{"train_examples": 72500, "norm": "batchnorm", "activation": "mish", "stem": "single", "avg_pool_shortcut": false, "widths": [96, 192, 384], "eps": 1e-08, "precondition_frequency": 32, "weight_decay": 0.2}
Rows from block 6 of a small image classifier, named by matrix and row number. Rows with one number belong to one channel. Each number is 50 + 15 x the weight over its row's rms, rounded and kept within 0 to 99. All counts start at 0.
After each channel's rows are labels from the 100 images, of 14976, where the channel reaches its highest value: "responds to" is what is common among them; "lies over" is the class under the peak. Only what is clearly more common there than usual is listed. The data: rendered roads seen from a driver's seat, with toy cars, trees and houses.
# convs0: first 3x3 conv (model.blocks.6.convs.0.weight, 192x192x3x3, each kernel summed), inputs 96-191
# convs1: second 3x3 conv (model.blocks.6.convs.1.weight, 192x192x3x3, transposed, each kernel summed), outputs 96-191

convs0.33:61 19 34 33 65 49 37 63 53 63 60 35 50 43 47 53 34 12 20 61 65 35 43 49 33 37 55 43 34 30 23 17 39 42 37 61 75 24 40 41 62 41 39 31 61 54 34 57 34 25 56 36 40 26 33 74 47 54 51 45 35 55 67 50 43 40 56 34 39 35 58 55 38 28 45 52 29 27 54 58 58 33 11 49 51 28 47 37 24 40 48 26 31 70 44 24
convs1.33:54 40 64 53 79 60 54 50 50 42 55 54 59 72 85 58 78 78 57 42 31 49 61 42 18 70 78 40 45 38 62 39 35 60 36 61 31 52 46 42 45 47 65 44 62 60 64 42 64 58 51 53 55 57 42 36 69 63 52 44 34 75 72 54 60 59 44 43 53 83 26 67 42 44 48 59 78 38 50 39 58 48 66 20 36 54 69 60 36 51 60 38 32 42 61 48
responds to: bends right; vehicles: one
lies over: road

convs0.59:48 45 52 30 50 55 33 42 45 25 54 71 50 40 20 53 34 35 35 58 48 52 26 25 22 44 37 43 50 58 53 45 33 44 40 37 33 26 45 46 35 50 40 21 51 25 30 56 27 31 43 39 61 21 34 31 57 41 33 54 54 59 37 37 19 52 53 53 48 40 37 48 20 38 38 37 17 41 29 30 33 43 27 29 13 47 68 45 27 48 34 44 37 36 59 32
convs1.59:51 50 79 49 62 42 44 60 43 49 72 27 27 51 55 56 31 47 82 52 34 51 49 35 43 46 22 51 13 46 48 53 56 23 59 50 34 46 55 53 30 77 71 25 41 54 55 53 45 57 33 59 52 66 78 50 45 41 47 53 33 39 59 00 44 49 45 55 53 46 32 59 44 47 36 50 45 46 58 72 33 57 53 49 59 43 43 38 58 38 60 82 44 42 60 53
responds to: vehicles: two; bends left
lies over: road

convs0.76:34 33 36 44 98 48 39 36 44 49 81 53 31 54 47 83 13 47 56 97 85 67 45 32 39 36 43 44 43 46 45 51 51 30 29 75 37 37 31 49 22 37 31 77 55 32 39 71 26 60 31 53 52 41 51 46 45 36 45 52 79 37 51 44 32 46 63 19 37 47 50 58 59 32 41 43 18 46 37 17 60 41 45 50 41 40 32 40 43 65 31 55 42 34 54 55
convs1.76:37 49 41 57 62 46 39 40 31 43 58 31 33 78 46 53 55 51 30 83 26 45 26 50 47 38 41 53 57 58 65 43 28 29 25 64 19 39 42 41 51 45 52 60 51 42 51 45 82 32 39 46 72 42 31 53 55 51 54 39 72 44 51 51 40 43 58 39 56 57 57 90 60 35 43 47 39 39 58 20 40 72 49 60 43 45 35 40 35 52 51 57 41 57 68 45
responds to: truck
lies over: truck

convs0.124:40 39 49 72 12 41 54 33 50 57 35 47 48 41 60 53 47 63 63 18 54 50 64 39 31 61 37 63 42 74 44 29 62 45 51 30 48 55 54 78 31 55 71 39 54 61 46 66 25 79 76 27 47 49 34 42 50 38 70 09 45 49 46 52 54 32 45 44 59 58 43 32 50 50 56 78 65 29 57 43 47 58 65 51 11 30 25 71 37 52 75 46 51 53 34 46
convs1.124:23 55 43 31 44 53 33 34 29 19 51 42 43 60 57 41 28 48 62 31 32 67 31 53 40 43 37 42 66 34 32 58 45 45 57 72 61 52 57 53 40 30 90 46 52 69 75 28 51 50 34 37 44 31 47 45 44 60 56 36 28 69 35 41 70 62 49 51 67 64 26 39 19 33 44 72 75 55 52 30 43 38 52 56 39 70 50 46 30 49 65 33 37 50 39 52
responds to: truck
lies over: sky

convs0.48:51 60 19 51 63 60 48 35 18 75 44 44 50 19 47 69 41 31 43 56 30 37 66 40 35 40 30 45 36 30 56 38 56 35 43 48 39 41 26 56 92 51 16 48 31 32 41 62 48 52 40 41 35 34 56 71 35 34 33 53 46 34 33 30 50 69 34 45 27 23 59 44 45 43 42 55 62 68 26 71 41 38 58 43 28 54 54 26 42 63 55 60 42 35 82 39
convs1.48:62 72 71 65 37 60 51 54 43 82 43 57 62 42 64 64 21 41 34 54 34 55 54 47 62 42 29 23 66 56 65 43 51 26 67 25 33 29 61 65 46 43 45 38 42 42 62 49 63 51 61 47 34 27 39 38 24 73 65 49 51 55 21 43 22 71 46 87 61 44 44 37 63 50 49 41 63 35 37 50 63 37 50 47 37 51 45 34 50 65 35 34 44 46 59 66
responds to: bends right
lies over: truck; car

convs0.39:92 36 46 38 07 54 40 61 57 54 49 61 33 65 43 43 34 73 53 43 26 37 45 75 54 41 45 44 61 44 47 52 47 38 47 41 34 41 42 41 54 66 15 51 32 42 44 40 68 65 67 33 89 48 32 66 25 57 59 44 69 46 31 42 35 70 40 47 52 45 63 23 47 81 50 48 43 39 45 65 54 57 43 54 35 24 43 67 55 43 49 61 35 29 17 69
convs1.39:99 43 22 52 63 67 44 19 38 24 87 42 43 48 48 50 53 45 42 37 37 36 43 41 51 61 53 42 31 36 64 35 48 37 42 29 56 45 51 37 39 52 32 36 35 57 40 48 56 46 41 45 62 63 30 38 31 33 50 37 65 49 39 44 59 71 54 46 57 57 91 53 22 59 37 60 40 48 53 52 33 59 14 72 43 45 49 30 40 40 58 43 52 45 32 50
responds to: bends left
lies over: truck

convs0.164:42 53 57 39 56 21 37 63 38 31 38 58 35 34 46 49 46 44 53 62 51 63 92 32 38 30 48 36 64 27 48 25 24 46 44 28 45 37 63 38 34 38 39 45 39 24 56 46 37 38 50 54 53 23 42 71 60 48 50 49 42 38 27 50 54 67 47 52 50 31 46 49 53 59 48 40 57 52 44 43 18 23 82 49 47 64 67 65 53 44 55 55 38 38 57 52
convs1.164:55 54 37 57 39 29 41 32 41 44 63 65 29 64 49 75 17 57 37 60 37 49 52 86 29 55 58 26 20 46 15 30 27 31 65 26 59 71 79 62 36 66 54 49 41 38 49 46 31 65 31 39 47 62 43 61 28 50 40 59 45 48 53 28 46 27 48 72 40 49 32 47 39 72 70 27 55 30 51 67 28 45 62 32 48 36 35 65 39 38 32 46 69 23 55 52
responds to: car; vehicles: two
lies over: road

convs0.144:49 49 34 36 67 41 48 34 47 44 56 60 60 39 40 54 53 49 24 56 47 40 60 60 53 58 38 27 16 55 34 41 37 61 52 75 50 19 58 33 65 58 33 41 28 37 51 45 40 32 54 22 62 32 21 73 39 62 46 44 27 34 53 31 56 59 48 37 38 25 37 37 44 60 31 44 47 36 38 37 45 71 31 47 30 42 47 24 21 45 74 43 28 30 47 26
convs1.144:45 55 60 53 56 66 30 66 54 31 54 48 57 39 61 37 19 36 63 60 42 66 39 33 71 65 35 29 66 58 39 55 49 57 63 60 58 50 27 58 62 42 62 46 31 39 86 48 43 46 46 38 47 35 52 57 35 66 51 57 18 26 68 55 99 84 59 48 20 76 42 28 47 24 51 49 55 40 55 38 32 59 32 46 66 51 59 38 76 47 42 32 35 43 45 34
responds to: truck; vehicles: two; dusk
lies over: sky

convs0.117:51 15 53 51 19 61 39 65 78 57 36 82 25 36 31 33 39 68 55 30 42 46 15 52 06 39 49 45 47 46 35 65 46 18 48 42 41 40 47 53 47 30 51 16 55 23 24 42 38 26 38 42 47 25 56 38 47 51 37 26 47 57 49 34 47 51 34 39 52 49 55 30 47 62 41 60 30 34 46 40 30 39 41 65 51 27 58 54 45 62 40 52 46 35 47 36
convs1.117:65 58 45 58 59 72 54 54 54 38 47 47 42 18 63 47 38 49 71 38 28 57 51 38 35 57 34 35 28 56 26 63 37 43 48 47 38 81 46 33 33 65 68 33 45 22 48 54 41 79 60 54 59 73 47 28 50 68 49 74 32 77 66 06 47 61 49 50 38 46 46 62 40 61 56 50 35 44 65 41 45 57 58 36 38 43 41 33 54 42 54 37 71 49 55 54
responds to: vehicles: two
lies over: road

convs0.181:26 46 38 38 65 51 37 58 21 43 46 43 54 33 35 59 31 12 39 82 79 28 60 45 44 24 23 26 42 56 34 43 56 48 52 58 27 36 44 36 38 43 33 43 29 41 37 38 33 64 59 60 32 28 54 43 43 78 30 60 45 50 61 37 40 41 77 57 32 30 68 72 47 44 51 25 30 69 27 43 77 86 48 40 50 35 53 41 43 49 42 34 43 42 43 41
convs1.181:52 67 95 54 58 50 34 52 56 42 47 46 55 72 43 57 37 33 65 99 44 44 48 52 25 53 33 29 58 57 51 57 53 37 57 47 42 56 56 73 33 50 60 24 35 71 58 41 25 59 52 39 50 39 44 62 19 60 73 54 22 49 44 19 34 60 48 40 31 47 52 46 22 33 48 46 78 89 47 59 63 64 50 52 35 51 38 45 58 69 38 41 15 57 57 49
responds to: bends left
lies over: verge

convs0.135:52 20 30 31 49 52 59 76 47 54 56 39 58 23 27 38 33 62 23 50 48 67 28 31 38 57 55 65 54 55 38 52 39 57 30 55 79 31 61 59 56 38 48 38 51 30 40 53 42 30 30 36 51 56 45 72 59 68 47 72 46 64 65 51 11 48 45 42 66 47 49 58 46 54 33 64 41 30 47 46 24 44 40 13 73 62 70 41 33 40 67 43 38 64 51 20
convs1.135:49 30 50 68 83 40 48 30 37 42 38 58 63 63 42 50 67 67 54 33 39 92 52 41 18 40 66 70 59 23 74 67 33 51 39 32 46 35 43 31 34 37 61 55 58 56 51 44 31 45 33 43 27 56 43 39 55 51 22 27 30 60 38 43 34 52 52 49 48 78 34 47 48 32 33 48 70 36 21 31 42 31 58 22 44 55 60 67 35 41 67 55 48 40 46 37
responds to: bends right; vehicles: one
lies over: verge

convs0.136:61 57 67 38 36 76 42 40 52 26 52 34 63 40 23 27 84 46 41 41 31 46 25 36 72 54 37 50 29 38 47 37 59 68 53 29 41 45 38 23 40 50 54 39 42 28 52 32 43 33 37 26 38 19 58 27 38 53 39 51 42 44 34 47 76 40 74 61 36 39 30 39 43 53 45 32 50 43 31 35 50 83 40 30 45 15 52 33 33 58 29 34 44 49 60 32
convs1.136:58 48 68 70 44 63 32 46 36 48 38 63 65 44 36 46 23 50 58 47 40 46 14 34 45 35 23 21 54 45 76 61 66 27 63 53 33 32 28 62 37 60 47 43 36 42 63 42 51 54 48 28 53 42 53 54 44 72 35 46 47 61 34 40 47 40 48 65 60 62 42 55 55 16 51 29 33 55 41 57 52 55 51 52 58 43 41 32 72 41 30 52 47 52 41 45
responds to: bends left
lies over: truck

convs0.79:45 55 48 33 32 26 43 30 42 38 39 17 52 35 27 55 39 42 07 26 37 16 65 52 54 38 37 60 52 51 38 40 53 54 61 38 42 35 41 55 59 54 44 50 32 26 64 38 50 20 63 29 73 39 63 49 54 81 48 45 45 43 39 60 60 56 46 42 48 38 48 25 31 47 43 40 66 44 19 42 52 71 39 13 59 42 45 43 22 50 61 35 52 56 55 58
convs1.79:48 82 45 54 45 50 60 77 48 45 49 43 36 45 69 53 47 42 51 51 59 64 70 65 48 62 36 64 62 74 27 36 55 53 37 47 45 51 26 60 79 48 35 76 49 49 67 47 41 32 34 16 56 60 54 36 38 65 47 29 73 29 46 36 65 36 60 20 39 40 63 36 44 53 78 63 37 26 51 56 52 74 40 31 55 65 31 42 52 42 32 46 72 46 45 57
responds to: vehicles: two
lies over: road

convs0.169:26 22 34 48 51 48 46 58 40 33 20 89 41 45 27 68 35 37 63 62 45 65 30 33 16 50 36 47 35 76 17 54 36 32 37 61 25 35 65 43 58 43 47 34 44 39 43 49 40 36 50 51 44 21 41 28 56 85 52 45 25 37 49 45 33 36 44 43 44 44 55 47 37 50 44 47 31 53 26 43 47 32 50 62 35 78 41 55 45 48 43 27 46 24 57 51
convs1.169:42 43 48 55 28 32 42 26 28 24 38 33 49 59 55 59 33 61 43 45 28 52 34 48 37 57 54 25 40 64 44 47 32 45 26 49 47 66 82 59 37 56 69 50 23 46 53 46 43 55 33 62 36 23 65 43 38 49 51 53 28 45 45 20 47 11 44 60 66 34 26 53 42 48 66 56 65 25 59 34 48 49 71 56 52 55 49 65 26 47 36 41 42 21 29 33
responds to: bends right; crossing stripes; vehicles: zero
lies over: road

convs0.1:58 46 13 55 55 37 48 22 83 45 55 71 38 44 24 64 30 46 23 57 71 59 35 61 56 52 42 51 33 53 40 37 54 53 59 49 32 35 52 27 63 83 48 21 24 49 25 47 54 37 90 33 61 71 48 63 64 52 47 67 28 35 38 51 51 33 55 69 45 22 50 42 16 48 50 26 68 51 29 46 80 49 50 50 38 25 55 39 31 33 55 54 31 38 52 33
convs1.1:62 33 52 43 38 48 26 60 34 36 68 46 15 76 44 45 52 33 32 57 52 66 41 85 58 67 45 39 15 51 27 57 70 42 75 55 57 38 55 55 63 36 69 11 37 22 60 51 72 71 34 30 59 41 69 57 54 69 46 74 58 32 47 39 39 47 77 50 51 66 44 60 87 48 59 45 59 48 35 29 43 32 43 73 68 34 59 67 44 73 32 46 20 42 46 28
responds to: bends left
lies over: road

convs0.97:47 42 42 49 25 57 56 40 76 45 55 44 51 60 45 23 26 51 30 32 37 32 34 40 52 47 53 58 26 53 69 59 67 67 48 52 47 47 43 41 62 58 32 59 58 47 25 26 38 77 44 61 68 31 52 53 37 39 41 20 52 54 48 41 34 50 34 26 28 44 33 47 50 33 61 58 38 69 51 49 39 35 22 32 49 46 39 37 59 74 48 34 86 74 40 66
convs1.97:36 53 56 55 49 42 39 54 65 42 58 34 57 45 38 25 57 57 49 41 45 44 63 44 37 31 38 53 29 56 68 36 77 57 36 49 51 51 35 20 53 45 38 55 46 57 25 42 62 55 52 42 40 65 25 31 56 14 41 31 58 61 62 37 40 47 32 17 35 61 63 42 60 45 52 43 43 48 31 37 59 56 49 29 47 63 84 40 61 85 66 56 77 72 44 26
responds to: truck; vehicles: one; bends left
lies over: road; truck

convs0.81:66 55 42 23 70 41 73 38 38 27 71 50 45 37 34 57 56 55 32 57 45 37 12 36 34 49 49 36 47 17 58 42 38 59 55 31 56 83 57 55 77 50 33 56 50 57 46 17 50 48 11 57 74 31 49 46 39 33 48 58 59 46 47 39 52 62 71 40 54 55 43 59 53 62 42 53 21 46 43 60 21 63 20 44 49 28 60 25 54 52 56 66 36 41 66 67
convs1.81:55 50 56 35 74 41 42 48 47 32 79 72 47 58 35 82 53 55 42 55 30 49 37 39 74 62 38 60 39 11 52 32 46 27 56 83 24 74 67 45 57 57 42 65 64 55 52 38 56 55 29 33 63 71 50 41 59 40 46 67 57 45 59 77 51 48 41 42 48 46 36 61 51 32 40 30 43 67 46 61 44 78 28 42 65 25 58 44 67 39 56 63 37 60 70 42
responds to: bends left; crossing stripes
lies over: road; truck

convs0.6:53 64 27 60 62 28 40 18 38 40 61 49 46 58 60 61 50 31 52 72 48 32 60 49 58 42 22 28 51 67 40 47 61 38 69 51 30 86 54 27 56 53 67 65 18 76 59 53 63 65 60 74 38 57 49 52 61 37 45 58 60 27 43 30 54 66 74 43 51 18 58 48 44 43 55 37 48 52 30 49 52 93 52 65 57 36 63 30 65 55 44 40 59 32 50 64
convs1.6:68 37 38 69 46 65 38 34 20 32 54 70 50 36 31 46 28 42 49 41 30 40 23 65 46 52 31 33 34 36 38 61 44 28 69 58 38 17 35 56 26 56 73 22 24 68 45 28 56 59 28 53 38 12 44 55 25 74 39 58 30 31 44 56 51 51 43 58 13 26 55 45 12 27 46 32 31 62 43 44 37 44 50 54 51 32 57 37 42 53 61 31 40 51 54 35
responds to: truck; vehicles: two
lies over: truck

convs0.3:19 57 46 49 48 45 29 45 49 42 22 14 34 52 23 47 33 33 59 46 41 45 32 40 40 36 23 56 37 47 65 44 41 20 50 43 34 45 46 39 47 42 15 45 33 30 42 43 34 54 53 44 66 52 48 54 54 69 26 46 59 27 47 54 35 68 52 52 15 30 58 64 53 27 32 34 37 74 32 44 48 43 63 35 32 65 41 17 45 23 55 67 35 60 69 56
convs1.3:43 55 72 66 74 34 47 37 19 54 26 40 49 02 33 60 27 41 48 43 28 55 37 53 38 55 35 49 35 40 54 31 60 65 55 65 48 65 55 66 30 60 54 47 46 43 36 52 46 67 40 52 43 52 59 50 33 31 40 99 59 50 51 15 34 19 51 47 47 56 19 66 49 52 45 38 36 52 46 55 56 32 50 71 64 37 41 50 71 38 46 75 39 48 65 63
responds to: bends left
lies over: verge

convs0.49:37 44 33 75 43 60 23 67 53 46 41 83 19 52 61 39 56 41 31 64 77 45 34 48 52 29 31 37 37 52 48 43 42 44 38 22 52 53 43 41 31 47 57 34 44 60 63 58 46 48 59 51 44 43 47 27 85 44 49 51 31 28 41 52 68 30 41 64 44 41 48 47 47 68 96 45 38 46 32 68 43 31 59 77 36 45 48 71 52 39 20 55 48 19 29 40
convs1.49:44 41 39 75 42 41 59 36 43 46 59 60 87 68 42 48 34 95 32 36 44 48 59 56 56 49 81 50 36 67 64 62 35 35 29 51 42 58 54 53 61 40 50 47 44 77 64 36 57 35 39 54 43 42 42 76 36 86 54 44 48 84 74 49 34 48 46 68 63 46 36 51 66 32 83 29 56 49 60 43 66 28 52 43 62 21 48 54 49 38 17 43 51 41 46 25
responds to: vehicles: one; bends right
lies over: road

convs0.34:53 43 44 42 49 39 49 53 42 56 44 56 57 50 37 40 37 42 33 33 55 34 43 49 57 08 51 26 49 39 67 23 48 51 52 56 55 35 40 64 40 26 14 59 58 25 29 56 48 20 43 44 34 48 39 94 71 39 55 27 62 54 58 67 36 93 27 13 57 48 45 48 48 34 36 56 49 37 59 53 31 21 23 28 64 46 65 41 47 39 52 72 50 50 29 54
convs1.34:57 47 55 30 63 42 44 49 69 64 45 50 70 63 51 50 55 57 44 48 48 46 67 53 41 43 40 73 52 43 61 40 40 52 53 85 66 46 62 44 56 34 57 69 65 27 37 76 54 83 73 29 43 65 38 45 68 30 29 73 36 49 66 41 59 36 36 58 34 72 27 58 75 63 31 55 95 36 69 42 52 52 40 40 41 39 45 72 38 54 68 63 32 38 69 40
responds to: vehicles: one; bends right
lies over: road

convs0.21:60 45 46 33 48 36 29 65 53 46 44 45 55 40 39 19 60 55 12 59 50 57 45 64 51 26 36 47 63 42 26 37 50 44 36 19 64 27 60 57 65 50 22 17 54 15 53 46 30 33 55 34 65 36 52 59 69 82 28 51 23 49 39 44 48 29 57 37 54 26 46 55 23 61 59 37 33 55 23 33 38 64 45 59 46 24 74 43 27 49 40 56 38 53 36 47
convs1.21:45 36 50 65 51 42 78 60 46 23 50 64 43 46 34 57 63 74 37 46 49 39 57 43 10 65 84 36 32 72 57 58 22 51 47 36 55 63 57 49 60 49 49 26 44 68 58 67 30 51 45 53 56 53 41 62 34 77 37 43 44 56 79 28 65 57 43 41 62 40 31 59 34 53 93 39 77 36 55 63 32 51 68 48 45 20 57 55 38 43 18 41 33 43 55 48
responds to: vehicles: one
lies over: road

convs0.162:55 70 14 31 50 47 35 39 50 51 55 43 29 58 18 59 61 45 37 60 42 21 52 38 56 33 31 33 41 34 41 37 37 66 65 42 31 75 48 35 56 63 14 52 40 70 37 59 46 49 46 40 48 48 37 31 39 35 15 52 47 29 16 30 79 57 54 57 60 33 28 53 35 54 19 52 51 53 22 67 66 50 34 38 61 52 57 31 46 29 44 45 45 45 49 69
convs1.162:63 60 37 43 24 56 44 56 26 41 43 45 32 32 38 59 21 50 64 32 50 45 49 46 77 52 26 42 58 54 28 59 65 56 99 70 58 61 44 64 39 58 50 38 27 78 51 52 60 57 52 66 53 44 59 53 37 68 51 56 54 18 49 54 50 93 52 60 38 43 61 42 34 52 51 75 23 48 48 60 35 48 55 38 45 44 54 47 46 58 55 47 49 64 61 49
responds to: vehicles: two
lies over: truck; car

convs0.72:40 43 46 31 22 39 30 55 72 40 34 73 51 36 24 44 34 37 35 42 54 49 25 52 43 35 43 45 50 38 39 59 30 59 55 40 47 34 52 36 40 42 34 29 47 41 58 35 35 50 41 39 53 55 42 53 30 46 44 39 15 38 30 44 30 33 48 60 33 30 49 39 47 48 23 28 35 41 45 47 58 26 55 32 41 54 56 42 32 50 51 25 40 63 08 62
convs1.72:41 82 45 72 35 65 35 55 51 23 28 55 63 45 29 57 31 65 81 72 52 54 32 43 29 46 28 44 36 56 55 66 58 22 44 43 55 39 42 66 16 65 52 31 45 54 56 58 58 51 47 46 55 59 72 51 27 59 34 52 53 33 27 41 33 31 46 73 38 57 63 39 45 47 63 34 45 40 45 49 54 54 62 42 46 22 46 26 59 43 12 14 33 53 62 59
responds to: bends right
lies over: road

convs0.132:44 54 22 53 29 59 45 54 27 66 54 70 60 41 48 41 62 36 42 31 50 39 62 02 46 29 34 60 42 53 52 38 58 53 66 46 47 48 43 26 43 45 40 36 25 43 45 46 20 55 65 55 25 39 65 62 45 54 48 30 40 45 33 31 56 40 69 43 44 19 37 59 39 55 44 52 34 47 33 73 68 66 44 84 49 42 49 59 37 12 43 60 57 20 35 69
convs1.132:46 65 46 37 60 55 36 55 48 51 22 63 22 38 42 34 48 59 42 50 63 40 39 43 36 53 35 38 22 49 67 50 53 68 76 56 59 44 37 61 26 24 47 42 58 69 50 27 54 64 19 60 59 46 34 61 49 69 34 42 25 62 57 41 60 61 52 49 38 66 32 36 38 60 66 83 61 84 44 52 46 26 76 52 18 51 52 32 61 50 22 40 31 59 55 47
responds to: car
lies over: car

convs0.107:58 49 66 37 48 44 27 42 58 73 47 53 43 40 28 50 80 11 48 44 35 49 57 49 37 47 38 44 67 51 46 14 40 89 33 45 49 43 56 31 46 55 22 42 43 25 49 51 33 66 59 49 49 37 51 62 53 40 37 61 35 40 47 66 42 69 32 63 44 29 32 45 22 73 28 51 63 41 43 67 30 53 40 52 57 57 62 37 44 55 52 67 68 59 42 48
convs1.107:55 53 61 52 64 62 32 50 62 72 32 47 57 50 60 50 37 37 44 53 30 66 46 35 56 42 53 32 63 44 64 36 48 52 63 50 38 47 45 55 39 23 27 33 30 34 56 51 50 37 61 38 42 29 19 40 30 56 56 48 24 53 37 48 29 64 60 77 76 34 40 48 60 57 40 42 73 39 33 60 46 17 55 50 01 62 82 39 36 83 63 33 48 55 33 39
responds to: bends right
lies over: truck

convs0.163:54 73 33 42 47 57 41 53 55 88 55 64 40 30 45 53 35 52 39 42 38 51 99 47 64 25 32 84 28 50 53 52 41 33 54 27 54 48 48 49 54 53 17 54 34 60 25 54 47 58 59 33 46 45 68 55 63 63 41 57 52 46 44 57 39 45 40 58 46 46 40 50 35 77 65 50 50 75 37 74 45 50 37 51 25 66 34 56 30 55 44 62 54 51 88 51
convs1.163:58 96 58 49 56 53 74 64 53 88 42 62 57 53 76 46 20 50 54 75 31 51 60 44 73 35 45 40 50 54 56 44 56 68 57 35 47 40 47 61 57 37 26 51 34 55 34 50 45 40 67 33 75 41 32 33 37 61 57 55 41 52 51 35 43 67 39 54 73 48 29 36 41 60 72 45 63 63 45 55 55 54 48 48 35 47 35 55 42 46 55 34 52 53 84 69
responds to: bends right
lies over: truck

convs0.67:28 51 45 61 50 38 53 32 50 46 29 47 39 86 11 46 40 36 57 41 43 51 57 81 57 72 35 53 43 46 63 58 59 32 47 33 34 40 33 49 53 77 62 14 30 30 46 68 46 47 76 68 76 50 54 30 55 34 50 60 35 38 29 60 55 37 56 51 38 42 57 53 32 43 40 30 77 26 27 45 51 53 56 44 44 39 48 53 55 53 68 92 25 45 61 27
convs1.67:43 26 47 29 41 51 28 43 51 50 56 39 22 45 53 44 38 28 46 43 32 70 34 74 43 64 36 23 15 66 35 27 61 53 52 50 50 35 27 62 53 28 63 26 48 42 51 46 72 80 51 39 62 44 56 75 53 26 63 64 63 34 45 36 58 31 57 35 74 64 33 69 83 68 67 60 57 64 55 34 54 17 47 95 82 46 45 53 39 64 52 66 24 38 34 31
responds to: bends left
lies over: road

convs0.40:83 49 37 39 48 49 36 65 63 61 47 55 49 71 52 78 17 47 35 84 42 43 30 28 48 60 62 30 63 58 40 43 44 21 56 45 40 46 42 39 54 52 56 40 41 36 53 35 64 55 51 61 09 51 52 61 40 49 33 75 40 51 46 35 36 40 60 60 43 54 57 56 53 88 17 35 36 38 53 63 47 57 47 60 50 27 65 58 66 51 39 46 59 52 51 36
convs1.40:81 42 43 67 72 37 40 22 24 13 60 51 49 43 38 46 57 43 39 53 37 19 40 60 39 62 56 38 27 25 65 44 34 51 41 37 50 52 48 32 39 54 28 25 46 55 44 33 60 67 49 55 56 75 20 37 18 44 42 38 31 64 40 41 35 64 46 48 45 50 75 59 31 51 33 23 47 68 63 43 27 51 25 50 49 32 74 44 41 34 50 58 39 37 39 42
responds to: truck
lies over: truck

convs0.69:37 42 38 18 25 41 61 60 87 58 54 46 41 43 34 40 59 27 34 46 55 70 35 18 38 46 61 42 51 71 36 39 75 56 42 70 50 37 47 37 39 59 56 26 43 59 49 37 29 69 44 35 96 71 73 43 37 60 22 56 57 38 43 53 40 54 40 62 46 67 42 19 28 44 63 54 59 68 69 67 64 67 09 56 50 39 40 50 51 54 60 34 52 59 49 50
convs1.69:45 36 48 28 52 60 26 54 41 54 49 47 52 61 15 31 40 61 52 54 41 73 44 20 30 30 33 58 32 33 28 46 38 30 53 67 26 29 52 27 58 39 42 43 33 53 34 55 54 79 56 35 49 53 45 57 23 33 40 42 60 53 46 49 56 60 74 38 37 65 64 33 54 59 44 49 65 55 45 37 24 43 39 48 31 26 42 57 37 55 36 51 40 74 29 17
responds to: vehicles: one
lies over: road